Weights of a small image classifier.
Training: 7300 steps, held-out accuracy 96%.
Data: trained on procedural textures in two colours, tilted and lit, 97500 training examples, 4.8 epochs.
Rows from block 3 of a small image classifier, named by matrix and row number. Rows with one number within an expert belong to one neuron, the router's apart. Each number is 128 + 24 x the weight over its row's rms, rounded and kept within 0 to 255. All counts start at 0. After the name is the row's rms in percent of the matrix's.
Before each expert's rows are labels from the 100 images, of 14976, where the router gives the expert most weight on average: "top examples" is what is common among them. Only what is clearly more common there than usual is listed. The data: procedural textures in two colours, tilted and lit.
# router: router (model.blocks.3.mlp.router.weight, 32x128, trained with AdamW), inputs 0-63
# up: expert up (model.blocks.3.mlp.up, 32x64x128), inputs 0-63
# down: expert down (model.blocks.3.mlp.down, 32x128x64, transposed), outputs 0-63

# expert 9
top examples: white; grey; pattern colour: white; ground colour: white
router.9 109 [119 120 162 147  79 120 145 144 133 107 132  81 145  92  87 122 109  95 136 156 139 170 156 164 153 151 124 152 132 148 129 148 111 160 114  94  79  93 164 113 138 158 128  93  96 126  88 189 107 137 173 141 176 157 144 141 116 158 139 107 104 147 134 134]
up.5 091 [110 110 139 127 132 120 136 138 122 160 148  84 147 116 132 123 102 122 135 147 115  62 105  91 136  98  90 151 145 134 110 115 133  86 139 164 138  89 163 124 169 125 172 154 137 122 132 113 133 154 112 138 114 126 128 127 120 142 122 142 172 165  89 115]
down.5 093 [123 144 119 137 146 146 122 111 114 139 114 103 119  99 130 135 135 147 102 168 118 104 188 144 117 142 143 149 141 126 119 113 137  84 117 120 146  99 115  93 134 112 116 171 106 140 152 132 149 132 135 151 134 141 128 129 164 117 144 115 138 130 109 154]
up.6 093 [136 152 120 105  97 101 135 134 141  97 142 115 124 129 119 106 101 167 138 125 132 134 133 175  88 137 167 144 141 163 132 153 152 146 131 129 148  95 116 181 110 134  85 123 132 138 142 124 116  89 116 112 137 137 154  91 120 148 114 144 149 143 134 133]
down.6 086 [123 142 107 121 113 107 157  97  96 155 101 100 123  91 157 123 116 141 139 180 120 160 138 123  81 165 101  97 105 111 164 118 112 138 113 160 152 183 126 108 134 110 131 148 128 137 110 113 128 107 127 104 149 101 127 105 136 118 135 149 149 158 105 137]
up.7 108 [135 140 145 132 101 145 130 133  76 100 113 132 120 157 113 144  94 113 142 170 114 109 132 176 141  86 137 130 170 114 154 152 117 164 150 121 141 125 116 119 125 116 146 123 125 124 105  99 142 145 101 149 140  88 177 169 155 155 117 115 135 129 113 162]
down.7 102 [139 146  87 124 123 147 116 131 179 167 148 164 115 122  95  95 140 164 105 102 134 126 145 156 118 116 128 119 138 126 124 129 136 121 153 115 158 110 111 135 116 140  86  97 105 111 135 132 108 116 140 180 146 125 103  88 136 123 125 154 149 114  90 122]
up.8 113 [117  78 137 117 109 127 117 162  87 141 111 117  90 128 117 166  98 158 100 125 159 159 143 150 140 123 119 154 122  92 144 139 148 127 122 100 126 157 106 124 103 160  91 124 158 102  67 188 133 107 140 146 180 126 110 124  94 131 113 136 112 137 133 117]
down.8 108 [103 140  90 112 132 194 153 112 152 152 101 148 131 143 127 114 126 119  96  87 118 137 127  73 115  94 131 156 122 159 167 175 149 125 133 117 148 148 135 148 168 146 125 157 131 109 134 146  96 130  89  89 111  97 151 170 135 129 142  84 138 111 107 104]
up.9 096 [143 119 130 122 151 106 167 178  84 130 145 105 114 142 104  86 120 148 138 112 157 119 174 130 194 124 160 127 133 115 183 120 116 167 112 145 175 119 109 121 123 122 114 151 128 138 167 128 144 163 136 118 158 129 118 112 147 120 125 166 109  99 114 103]
down.9 096 [162 173 159 136 106 125 128  74 159  65 102 123 131 168 139 123 178 126 154 144 118 141 113 114 109  99 100 136 140 118 150 122 178 121 120 142 170  95 149 127 111 113 139 114 118 157  92 108 120 104 149 141 125 114 145 165 124 118  73  98 178 124 123 127]
up.10 096 [142 114 174 101 129 149 110 125 146 143 125 129 165 127  97 137  92 154 136 119 103 135 103 159  94 124 153 180 118  80 117 130 139 127 114 123 139 156 110 180 145 114 139 103 167 128 125 109  99 155 139 100 118 148 106 156 138 178 110 101 151 121 120 132]
down.10 079 [109  97 134 143 141 148 152 140 131 141 132 125 104 105 112 135 105 127  90 128 120 134 106 129 124 155 110 168 132 128 152 128 105 163 194 151 132 117 136  81 129 111 142 111 118 145 134  94 133 142 145  93 109  87 166 100 146 133 157 155 123 131 103 134]
up.11 110 [139 164 119 129 156 114 101 141 120 140 123 134 115 145 134 136 125 141 123  70 109  97 109 139 136 124 142 155 160  79  95 147 153 156 153 124 153 109 144 113 152  66 129 131 142 146 124 131 121 114 128 131 141 137 140 113 115 129  77  91 120 150 148 136]
down.11 100 [ 79 112 146  86 153 143 126 110 118 111 108 118 127 126 187 127 108 109 133 109 144 101 107 129 114 107 123 109 107 113 100 119  79 157 153 157 105  88 140 170 111 153  74 137 128 105 156 148 105 144 146 158 148 131 136 133 135 123 127 120 116 174 119 132]
up.12 097 [170 164 118 122 134 138 154 147 108 124 140 138 101 172 132 145 119 139 151 120 144  66  76 133 169 161 152 117 156 155 130 113 147 103 107 107 130 115 113 114  87 133 140 135 111 146 120 170 125  83 128 150 143 110 123 157 117 128 147 133 151 103 143 124]
down.12 107 [205 116 130 126 113 138 128  90 111 127 141 157 142  76  94  92 121 148  96 156 121 144  97 149 129 151 151 124  76 110 159 175 122 120 118 122  99 176 138 101 139 105 127 110 104 135 127 132 164 137  91 116 133 107  97 178 129 138 129 157  91 182 116 114]
up.13 103 [102  98 141 160 129  97 137 111 109  98 108  89 139 152 139 140 141 124  98 141  80 104  79 114 151 133 132 169 108  89 113 129 146 139  95 125 159  86 113 156 107 104 140 120  88 159 127 100 148  81 169 137 153 139 149 124 121 103 140 103 120 130 166 122]
down.13 107 [146 118 146 115 109 110  89 126  89 141 121 101 107 111  82 150 116 106 103 119 159 109 156 148  86 137 129 147 111 120 119 134 158 132 143 103 166 124 130 150 136  90 120 175  85 107  93 101 168 114 126 139 112 140 129  94 126 134  96 128 147 121 118 151]
up.14 108 [ 96 148 103 111 144 136 153 101 114 100 136 146 118  98 109 142  96 151 132  81 118 136 130 135 102 129 110 128 140 133 149 169 100 105 134 145 158 151  89 101 140 123 152 144 147 170 145 113 113 168 137 127 110 153  88 140 111  83 149 138 157 160 145 142]
down.14 108 [106 121 138 171 137  52 120 125 154 144 113  88 124 150 149 146 170 169 121  90 149 149 143 159 131 135 130 155 132 141 135  88 121  78 163 122 141 123 123 163 143  85 101 122 139 131 144 125 113  88 150 142 169 128 153 126 106 154 197 163  80 173 143 144]
up.15 091 [155 124 146 141 139 145 115 118 104 133 187 104 137 133 116  98 131 117 114 135 118 133 103 140 146 127 150 125 156 120 171 109 143 144 140 106 181 119 132 113 119  66 112 157 107 103 120 177 172 118 119 110 116  87  89 128  94 125 163 167 148 119 171 120]
down.15 103 [151 128 142 114 147 135 110 112 142 135 128 127 126 154  95 119 160  93  92 152  87 140 113 139 122 145 157 164 138 101 103 146 130 133 162 165 181 131 112 131 151 158 137 136  88 165  96 141 155  94 118 112 127 120 153 154 144 116 134 106  79 141 121 122]
up.16 078 [111 121  79 109 146 110 136 156 135 120 170 106 148 147 139 149 142 124 154 130 145 126 132 166 103 100 115 150 110 109 143 118 143 107 150 136 160 160 135 128 129  95 152 150 118 167 142 146 104  95  80 106  81 143 139  93 128  93 138 150  79  92 141 163]
down.16 076 [165 118 110 140 162 109 147 117 124 111  92 157  88 107  98 141 121 113  87 124 159  69 106 146 188 110 107 132 135 144 119 123  87 131 149 117 121 119 153 121 111 113 116  97 111 170 117 104 111 114 126 111 134 138 140  91  78 154 139 116 136 168 137 148]

# expert 7
top examples: brown; pattern colour: brown; white
router.7 081 [136  87 134 105 172 112 132 102 125 168 165 164 111 164 144 132 136 138 107 149 112 168 124  90 110 146 108 130 164 144 142 123 144 159 163 120 151 142 158 146 143 145 140 146  84 129 111 108  93 161 113 153 133 115 141 106  87 143 100 148 120 138 121 152]
up.0 097 [124 111 115 122  78 149 135 100 112 136 128 154 153 103 141 118 114 148 117  87 125 139 149 168 128 160 156 171 140 138 162 119 138 181 121 108 143 153 145  82 103 110 109 105  80 150 100 120 113 154 151 127 100 132  77 111  90 157 152 157 119 111 172 116]
down.0 095 [ 86 118  87 125 144 150 122 147 144 127 131 153 106 126  97 147 129  95 128  77 118  88 115 134 130 118 115 143 132 130 114  97 132 104 205 121 122 136 182 116 104 133 126 143 100  89  87  85 142 137 142 122 141 143 136 128 182 143 141 113 126 142  99  99]
up.1 081 [ 96 104 132  98 146 157 142 114 153 135 137 128 138 148 175 127 145 150  75 119 137 154 142 142 158 115 133 114  87 136 135 152 131 125 146 125 118 132 135  92 106 142  98 125 119 159  82 129 138 116 141 166 151 117 111 110 128 108 144 127 120 126 146 172]
down.1 092 [114 146 113 132 139 136 117 144 165 194  85 143 110 166 122 113 107 153 133 107 124 128 138 173  94  74 103 142 134 130  98 149 138 146 147 105 143 104 141 147 111 150  95 115 126 131 123 144 127 163 110  80 105 159 159 129 114 100 104 104 125 114 112 105]
up.2 111 [127 151 141 167 123 154 118 165 150 103  94  80 137 156 149 104 106 141 133 110 128 122 186 112 122  95 129 105 144 140 166 130  86 160 110 125 162  97 135  85 129 114 122 172 133 131 165 122 110 175 149 124 115 119 109 132 159 157  94 132 110 125 108 147]
down.2 117 [111 158 140 164 119 131 147 150  89 148  76  98 110 122 114 111 149 113 148 136 120  95 150 153 115 102 166 117 140 124  92 136 144 108 124 129 122 107 128 163 120 139 103 131 134 144 121 144 111 149 127 121 144  96 122 153 108 121 125 146 136 152 160 164]
up.3 095 [153  99 119 128 145 154 178  92 162 159 175 128 126 130 155 124 115 135 124 183 134 114 100 157 125 126 132 131 103 149 130 114 134 124 173 134 130 161 103 113 117 155 124 128 105 125 141 139 146 111 124 139 107 120 136 155 148 142 122 124 101 147 128 132]
down.3 099 [143 136 160 136 100 158 166 136 117 133 103 163 148 128  83 117 106 123 107  90 137 145 116 149 135 151 128 100 152 150 121 142 107 163 126 111 154  57 112 128 121 116 108  86 150  85 204 143 130 146 121 141 140  81 105 170 138 132 165 183 149 122 131 103]
up.4 089 [ 89 133 125 148  82 135 127  90 162 142 107 134 142 114  90 103 113  94 118  82 113 127  90  99 124 118  99 118  92 140 135 136 162 105 167 133 116 168 120 120 129 152 136 115 174 125 141 100 157  93 133 162 104 137 159 142 188 143 125 109 152  82 126  87]
down.4 089 [112 142 116 174 153 175 144 149 131 129 130 140 159 136 152 155 143 110  98 116 119 118 118 139 118 135 137 128 106  84 135 103 139 109 121  92 134 125 129 125 111  78 128  89 112 118 111 132 187  68 118 129 114 125 115  89 174 136 163 115 121  93 166 164]
up.5 113 [158  80 142 131 112 164 142  94 157 144 145  92 142 125 135 146 138  90 126  94 131 145 118 133 128 108  84 110 115 144 153 148 150 128  70 113 129 131 108 154 113 172 104 102  82 161 112 155 117 120 136 101 177 130 115 138 132 180 112 146 115 123 133 127]
down.5 108 [140 148 129 128 147 127 137 181 124 153 111 129 145 111 159 128 137 143 110 125 137 125 153 101 153  96 128 145  95 143 135 139 141 150 121 140 110 140 162 163 146 152 135 131  76 137  84 164 108 141  93 140 137 144 143 129 145 136 117 173 162 114 159 191]
up.6 109 [ 71 157 133 131 129  83 109 140 135  82 136  79 131 108 126 110 143  88  93 171 133  86 127 127 158 117 155 159 105 117 105 155  82 118 138 116 135 152  91 129 103 119 145 162 112 140 147 107  92 109 165 153 122 152 137 132 115 102 139 139  98 137  95 131]
down.6 111 [132 153 107 142 116 143 120 130 138 101 120 116  79 132 165 148 125 124 185 104  98 144 116 101 116 153 131 113 141 124 105 145  93 123 133 139 134 111 131 146 110 149 143 128 131 132 151 129 119 100 155 124  83  92 124 120 151 107 116  84 108 134 128 105]
up.7 121 [124 133 133 147 153 147 126 137 188 104 135 129 126 134 152 140 154  96 154 139 146 134 115  80 143 121 128 129  73 137 135 145 145 126 153 128 128 136 134 169 116 122 171 120 141 133 153 110 117 147 134 182 103 135 142 115 117 127 127 124 177 145 124 143]
down.7 114 [118 108 137 125 146 123 155 149 138  93 132 123  72  92 141 119 105 122  96 107 124 131 114  98 160 134 155 135  92 127 108 104 132 148  78 177 193  98 126 127 168 106 161 104 158 120 144  88  89 110 108 137 141 152 148 135  65 125 130 130 133 111 139  93]
up.8 092 [137 119 151  88 132 136 120 115 135 158 130 144 117  87 133 139 131 100 107 151 131 108 124  98 118 117 183 175 133  94 145 100 135 147 130 110 121 118 118 150 130 122 109 140 115 118 154 133 166 130 137 156 104 101 111 152 166 170  93 199 124 113 142 154]
down.8 101 [151 173 118 187 107 143 150 123  93  78 165 175 148 133 115 138 147 102 125 125 119 123 160 132 166 135 124 133 139 113 141 136 107 115 143 126 120 125 121 123  84 129 115 129 101 132 112 143 128  91 155 158 123 145 124 112 116 144 179  99 142 134  74 121]
up.9 102 [123 113 167 124  97 158 182 165 149  97 106 146  91 135  96 135 150  97 113 104  86 136 104 100 113 154 139 112 148 131 136 104 120 101 141 165 114 136 149 103 111 141 166 157 156 121  92 142 109 110 130 110 115 146 121 103 148 161 105 114 142 135  87 166]
down.9 105 [ 92 135 127  89 129 107 127 106 106 106 147 121 117 131 144 112 128 152 139 102  71  95 117 105 182 142 129 117 138 138 121 142 189 151 145  98 151 108 129 113 119  98 160 104 119  98 148 103 143 144 146 125  88 121 158 157 141 153 131 126 130 121 124 152]
up.10 145 [ 81 140 114 133 161 128 158 117 117 105 134 112 164 122 109 125 174 139 152  88 135 122 147 136 136 150 113 148 101 114  87 144 136 130 152 131 153 135 125 102 110 154 110 143 103 132 137  97 128 124 150 109 169 102 176 139  97 117 132 103 134 153 133 142]
down.10 135 [120 124 112 133 140 147 127 127 123 127 143 105  97 170 134 148 103 113 184 145 110 131 119 184 127 140 130 128 127 111 108 166 104 126 158 130 122 122 118 122 159 113 111 129  87 132 159  67 134  95 137 167  93 120 152  99  99 111  72 161  80 106 131 128]
up.11 105 [142 122 182 105 135 135 125 142 100 128 157 145 165 130 154 127 143 117 131 128 153 131 135 155 135 151 159 121 131 162 109 115 129 129 109  81  92 111 133 152 113 141 139 139 182 135 123 154 117  75 146 111 108 124 131 107 137 101 136 158 155 123 125 112]
down.11 104 [159 137 113 141 115 117 100 102 151 142 157 189 103  68 111 114 160  86 179 118 131 139 143 123 123 152 123 134 104 171 120 119 156 138 139 135 132 167 122 129 132 110 146 111 128 110 129 130 122 130 141 110 106 155 143 156 141 136 148  96 117 152 113 115]

# expert 25
top examples: brown; green; pattern colour: green; ground colour: brown
router.25 095 [105 152 112 161 115  91 151 102 134 101 123  80 109 150 124 126  80 131 114 142 155 158 125  89 153  98 110 174 155 138 120 118  79 130 167 140 128 156 105 123 150 125 159 141 166 139 144  89 161 173 137 147  98 142 182 120 137 144 100 155 110 162 100 136]
up.5 105 [151 126 154 155 120  78 127 130 145 126 147  96 125 150 116 130 131 164 109 156 115 178 122  65  99 120 116 163 106 138  92 123 113 150 108 111 131 145  99 169 115 139 127 150  92 139  67 111 108 110 124 121 121 156 117 110 100 176 171 112 140 136 113 140]
down.5 104 [130 128 161 112 173 152 168 146 121  96  99  87 127 145 130 116 150 118 125 104 160 145 153 108 145 116 114 135  85 110 142 129 135  48 128 137 150 105 176 113 121 102 113 145 135 168 182 129 139 117 143 121 104 101 115 147 154 131 127 125 130 149 143 144]
up.6 093 [135 110 129 101 115 101  96 144 140 125 152 147 144 140 117 132 155 164 145 114 124 189 108  73 131 132 139 114 120 122 150  83 152 102 142 118 129 144 111  84 158  87 115 106 125 161 176  68 142 146 167  54 131 119 138 116 117 134 133 117 114 140  97 118]
down.6 100 [179 161  95  94 136 142 123 101 164 129  98 116  68  96 103 101 129 153 118 111 102 140 118 141 106 154 123 153 119 112 121 116 136 103 182 116 117 115 170 132 134 127 132 114 148 136 141 155 105 150 101  90 146 166  76 123 126 149 135 159 148 134 109 125]
up.7 094 [ 94 155 156 148  97 132 100 130 166  51 157 127 136 175 119 162 129 201 152 140 165 109  99 133 122  96 134 132 119 120 141 164 107 140 142  93 164  94 159 129 108 109 121 150 146 141 126 104 141 133 128 199 103 133 101 108 138 122 133  71 114 109  99 114]
down.7 100 [173 169 126 106  87 130 111 186 160 129 113  79 135 145 132 128  86 111 102  91 100 140 135  96 118  88 120  93 133 154 140  73 126 139 114  98 155 161 139 106 167 117 128 149 106 127 110 146 136 117 147 133 131 120  99 133 156 145 137 129 104 167 150 159]
up.8 110 [130 133 148 103 151 138 124 104 115 105 134  94  60 104  96 122 103 203 168  66 175 115 141  59 111 130 112 127 142 132 144 147  95 120 155 134 113 111 142 109 171 123 138  80 120 127 120 139 139 163 122 143  83 108 156 123 117 134 133 130 104 139 154  87]
down.8 111 [135 157 132 118 136 127  89 180 162 120 139 133 118 125 127 125 160 137  96 149  98 134  80 148 142 133 133 181 119 100 122 139 117 139  87 148  85 149 132  93 163  89 116 152 126 100 122 126 112 152 123 101 130 100 126 160 171 149 133 131 106 148 131 192]
up.9 093 [135 125 113  69 116 148 106 144 129  85 102 132 150 167 135 137 150 151 142 145 183  94  95 121 176 113 154 129 136 164 153 161 137 131 111 168  95 151 157 140 157 148  99  67  99 181 145 150 144 120  99 126 135 126 124 118 122 137 153 136 145 108 170 126]
down.9 099 [143 153  97 108  90 137 129  99 131 133 126 122 144 122 160 152 153 159  85 130 120 117 104 147 132 123 133 101 129 163 102 136  96 141 123  64 110 163 198 139 112 157 150 156  88  98 157 120 119 139 134 102 117  85 123 151 144 136 147 122 124 128  92 122]
up.10 097 [118  95 125 145 112 102 129 108 140 130 136 147 148 157 106 143 108 151 130 139 154 110 110 130  99 119  68  91  89  97 161 111 119 124 148 137 123 138 128 139 128 162 117 169 100 146 156 152 151 150 143  95 139 129 106 163 132 160 123 144 114 113 129 181]
down.10 103 [114 122  97 116 113 163 105 107 144 119  92 160 104 129 121 143 105 145 148 150 114 105 124 108  91 123  94 119 131 100 136 110 134 123 131 118  95 131 198 178 119 134 141 122 144 110  65 161 125  92 108 115 153 130  97 142 140 143 136 130 132 119 101 148]
up.11 101 [100 143 122 106 119 133 158 162  95 112 111 125  91 132 148 107 133 101 124 137 101 117  93 182  76 141  98 102 137 116 158 127 129  68 124 116 135 100 135 115  97 149 138 143 116 154 139 132 106 128 162 113 104  98 126 157 117 126 112 118 133 102 112 127]
down.11 108 [ 73 151 123 195 140 121 119 112 183 106 169 143 140 107 104 129 112  93 104 145 113  82 106 130 155 105 146 152 151 145 176 118 157 122 166  93 104 105 127 136 119 132 141 110 148 121 122 148 124  97 126 125 111 106 118 109 158 121 198 103 139 138 122 108]
up.12 095 [112 136 128 142 144 127 158 210 107 105 116  99  50 134 127 124 123 141 115 160 129 122 161 164 117 135 130 120 139 143  85 104 125  86  89 175 152 108 161 109 141  89 164 145 128 109 120 154 122 105 175  58 104 124  73 145 123 157 139  76 130 109 160 161]
down.12 083 [ 88 126 132 104 131  84 113 129 144 167 146  91 134 144 135 111  79 148 118 111 128 137 106 138 128 101 106 132 102 148 117  80 106 147 127 112 163 113 172 166  91 135  67 111 105 136 124 159 123 121 138 108 101 119 119 137 150 136 200 132  89 136 134 133]
up.13 107 [117 139 135 108  86 120 160 177 146 109 118 128 180 110 151  99 123  94 166 130 121 134 114 119 163  95 119 122 151 139 170 149 114 112 130 137 114 153 107 146 128 142  97 137 128 139 171 150 124 144 163 141  67 156 130 152 154 122 173 100 111 147 131 143]
down.13 091 [125  91 114 123 160 143 128 133 134 142 122 162 141 121 143 151 132 112 108 121 152 108 156 138 156  95 103  95 156 104 109 128 103 135 180 168 158 131 150 114 120 164 172 150  88 115 167 132 118 130  86 119 105  90 146  89 119 135 111 149 123 131 157 138]
up.14 097 [120 122 109 159 114 126 116 111 125 115 119 105 159 114 167 113 118  95 163 180 152 135 144 120  71 109 129 139 131 122 133 142 110 136 168 121 151 142 117 167 123 134 121 134 154 142 152 110  98  92 114 162 169 132 154  73 123 110 105 167 139 105 124 145]
down.14 102 [124 111 141 154 120 116 164  84 132 140 119 195 110 128 162 154 122 132 167 133 101 108 117  98 133 138 126 121 137  97 139 119 117 119 130 157  97 126 125 125 130 111 120 124  73 160 157  90 129 118 177 149 149 101 167  96 133 172 118  97 104  94  99 134]
up.15 106 [152 130 113 111 119 138  73 135 169 142 131 137  91 145 125 170 137 157 113 152 109 144 138 117 167 130  95 115  95 124 148 150 104  94 152 122 116 140 147 150  99  99 130 154 133 147 131 109 143 101 137 174 116 110 124 140 114 130 158 137 151 163 148  86]
down.15 102 [ 89 160 137  96 148 148 155 124 153 172 151 119 163 147 133 123  96 116  96 118 141 143 100  93  92 143 140 111 128 161 167 115 139 111 128 139 141 126 132 136 148 185 155 136 138 128 118 174 133 121 159 135 138 152 121 152 185 159 131 122 114 133  76  96]
up.16 092 [ 90 134 132 135 119 126 149 145 110 128 138 183 113 131 132  86 142 141 109 135 105 134 124 132 158 129 144 104 110 113 136 130 153 132 158 111 110 148 164 102  52 116 131 160 137 107 129 145 115 135 129 136 161 141 130 133  92 126 142 148 110 140 124  86]
down.16 101 [157 110  99 126 151 117 165 152 112 152 128 113  98 109 137 128 102 125 136 135 127  92 141  84 109 114 131 153 123 130 103 116  82 114  88 110 134 120  92 121 121 143 139 123 150 142  85  85  84 111 146  84 129 105 138 120 185 107  91 165 123 144 140 135]

# expert 20
top examples: fine scale; orange; black; rings
router.20 100 [129 150 103 182 161 135 172 101 113 108 111 146 164 155 135 138 122 117 179 142 129 131 142 133 155  98  98 122 135 149 111 143 161  90 113 127 148 110 130 150 128  99 121  98 144 170 159 129 152 101 104 123 149 164  87 101 133 136 112 117 171 158  82 154]
up.0 083 [104 108 162 142 121 104 149 124 111 132 124 109 123 173 118 119 118 131 148 103 186 129 116 131 129  69 158 122 124 149 185 135 140 128 135 152 155 121 128 166 156 126 130 103 155 145 137 141 105 119 129 122 161 115 101  86 135 123 151 127 126 125  93 129]
down.0 097 [ 89 140 162 154 184 142 143 147 135  95  60 104  93 146 116 139  93 118 158 124 204 129 145 158 139 109 114 120 150 120 129 117 121 127 152 156 117 147 143 106 114 134 125 153 148 115  71 148 151 116 121 128 162 110 142 160 129 130 112 131 142 108 131 135]
up.1 093 [159 134 123  74  98 159  58 118 128 102 136 139 139 122 121  87 142  82 159 131 150 115 112 141 148 131 109 154  71 179 131 143 124  87  88 129 129 125 133  94 117 111 128 144 121  98 116  91 154 111 115 142 119 131 152 117 144  86 127 115  97 146  87 172]
down.1 097 [136 112 100 146  88 155 156 108 114 124 112 134 133 155 148 150 157 157 102  82 160 128 131 170 142 115  87 199 116 124 151 127  81 145 186 111 151 129 150 152 132 117 151 135  91 137 146 156 102 153 132 113 184 145 127 110 126 144 148 170 122 132 103 148]
up.2 092 [122 139 158 141  81 102  89 137 134  82  96 148 142 140 140 144 149 137 108  95  90 140 118 135 120 106 115 129 105  86 110 144 124 102 129 109 114 153 176 134  88 125 162 125 132 156 120 112 109 112 143 110 196 137 163 114  94 103 126 176 151 128 131 146]
down.2 096 [138 119 134  93 163 146 139 131 178 154 142 108 165 121 112 135  95  99 143 103 150 136 114 147 145 106 142  83 130 162  77 171 124 113 132 201 128 154 132 176 106 134 122 187  87 171 118 105 108 108 116 101  73 123 127 111 118 114 121 117 141 136 133 122]
up.3 105 [141 160  87 113 123 146 149 141 107 148 128 161 128 103  98 128 151 125 140 134 146 129 110  82 126 138  73 117 151 142 148 115 133 109 180 159 119 124 145 129 120 119 145 164 133 139 128 146 103 129 127 167 128 165 135  91 113 185 188 126 117 142 142 103]
down.3 103 [158  98  95 150 172 145 119 135 143 138 136 147 132 172 124 113 150  93 129 119 157 126 163 139 139 152 151 184  82 148 172  83 113 116 110 190 156 123 149 150  75 110 128 118 105 109 107 134 162  94 139 149 142 100 146 125 155 110 118 122 144 111 119 129]
up.4 114 [140 100 132 124 119 118 154 137 117 140 114 151  91 119 119 126 134  89 107 152  99 167 148 125 161 146 117 140 129 130  99 126 114 115 101  88 142 108 108 115 147 124 141 123 118 148 138 164 110 165  98 128 119 104 110 117  96 106 127 114 177 181 142 147]
down.4 108 [ 87 135 105 152 136 119 137 112 113 150 177  80  96 126  88 108 151 162 141 127 109 149 154  71 122 110 106  98 112 109 128 116 111  72 118 114  93 122 144 155 151 171  89 134 114 156 179 136 127 135 128 163  80 142  78 136 169 123 166 134 111 137  91 103]
up.5 111 [157 110 148 138 155 164 115 118 151 123 118 134 145 122  90  88 133 137 136 166 154  96 108 130 141 104 141 144  97 141 152 112 102 214 131 101 178 113 102 102 132 165 101 141  87 162 129 128 151 127 117 135 163 111 174 109 115 156 119 163 153 165 144  98]
down.5 104 [143 106 126 138 134 146 144 110 128 109  98 138 146 105 122 144 146 122  97 144 136 108 116  98 106 142 134 116 115 158 101 146 118 118 147 168 108 129 144 130 128 115 147 104 114 127 177 142 122 135 108 131 137 112 122 149 149 161 138 118 159 114  95 135]
up.6 089 [168  46  81 107 108 156 143 178 139 123 136 132 135 129  94 127  86  86 122 120 139 150 134 152 126 156 159 156  90 106 111 115 128 109 139 132  83  79 128 144 150 125 149 156 147 119  87  96 143 133 134 104  99 115 148 163 133 123 124  85 168 133 152 143]
down.6 094 [128 190 113 140  67  83 121 141 155 111 122 147 149  98 126 158  99 154 118 103 109 100  80 107 109 161 100 113 106 140 120 167  94 121 120 139 122 133 105 119 100 130 105 131 156 162 100  85 131 150 101 119 142  98 137 106 113 115 143 128 130 174 161 179]
up.7 082 [135  82 147 136 117 126 133 159  90 184 158 149 142 144 128 111 126 145 105 127 120 116  65 157  95 150 111 133 156 135 118 145  97  75  96 113 137 165 115 119 176 148 127 115 140 123 119 111 135 153 109 117 143 103 166 133 162 129 137 112 138 138 113  99]
down.7 081 [150 115 119 117 134 152 128 114 129 134 148 145 127 112 110 175 116 131 148 126 150 166 133 100 160 118  99 162 123 139 111 118  74 154  93 132 167 148 122 132 132 106 117 168 150 109 106 132 141 122 110 107 100 147  97 161 120 113 115  96 161 152 158 167]
up.8 100 [150 176 133 116 145 126 172  92 134 109 149 153 149 119 102 110 131 131 140 137 107 167  94 117 175 155 149  94 109  54 144 119 102 146 164 121 148 185  96 130 147 102  98 149  99 120 101  96 130  91 149 104 139 109 126 105 122  92 191 140  97 136  94 128]
down.8 103 [ 57 119 151 178 118 173 114 134 165  93 145 167 138 128 179 134 113 136 135  92 136 169 125 126 128 128 195 134 156 137 103  88 120 105 132 138 102 161 133 159  69  99 150 148 170 116  97 112 118 109 129 126 133 136  87 145 157 100 110 119 137 116 130 133]
up.9 116 [167 134 157 148 116 135 121 141  89  75 168 159 114 165 113 156 158 108 125 119 109 183 148 142  98 146 132 161 156  77 133 132 128 106 169 150 149 108 100 149 111 138 142 136 110 105 124 146 117  92 121 134 149 144 140 145 128 128  81  95  88 118  97 121]
down.9 110 [117 126 148 145 128 110 135 171 163 130 125 134 114 133 135 156 114 105 168 132 149 132 129 200 168 153 129 157 137  85 112 133 152 128 129 133 111  76 136 140 116 114 148 125 152 118 154 104 140 127 120 118 145 149 156 114 147  62 113 126  99 122 129 154]
up.10 100 [ 90 158 135 147 146 131 118 162 132 141 112  93 112 109 118 120 197 154 131 130 153 127 118 113 157  99 115 147 112 140 115 113 153 133 169 125 130 141 126 140 130 128 151 110 191 179 166  68 131 108 123 134 109 158 126 148  97 120  95 156 127 130  91 104]
down.10 099 [184 126 149  98 124 118 128 100 148 101 160 121 114 125 140 141 115  95 157 134 107 103 119 146 134 149 108 113 153 124 133 125 153 159 154 151 157  62 114 147 140 149 129 156 150 155 151 119  99 149 118 107 123 104 122 118 125 113 115 143 102 101 146 121]
up.11 092 [122 145 129 112  94 136  83 138 125 156  96 165 172 152 108 132  95 117 155 108 170 134 111 117 111 146 156 148 153 108 177 118 160 164 138 128 118 179 102 117 137 116 111 158 108 135 182 112 137 122 149 154 141 126 108 126 109 131 121 130 157 137 133 132]
down.11 100 [107 106 119 147 142 134 152 165 122  99 133 102 134 104 173 166 128 145 140  82 171 131 100 103 181 119 130 156 144 170  80 121 147 127 177 141 140 134 112 127 128 109  73 113 151  83 163 125 116 109  82 172 108 123 110 127 138 129 141 111 121  93 163 126]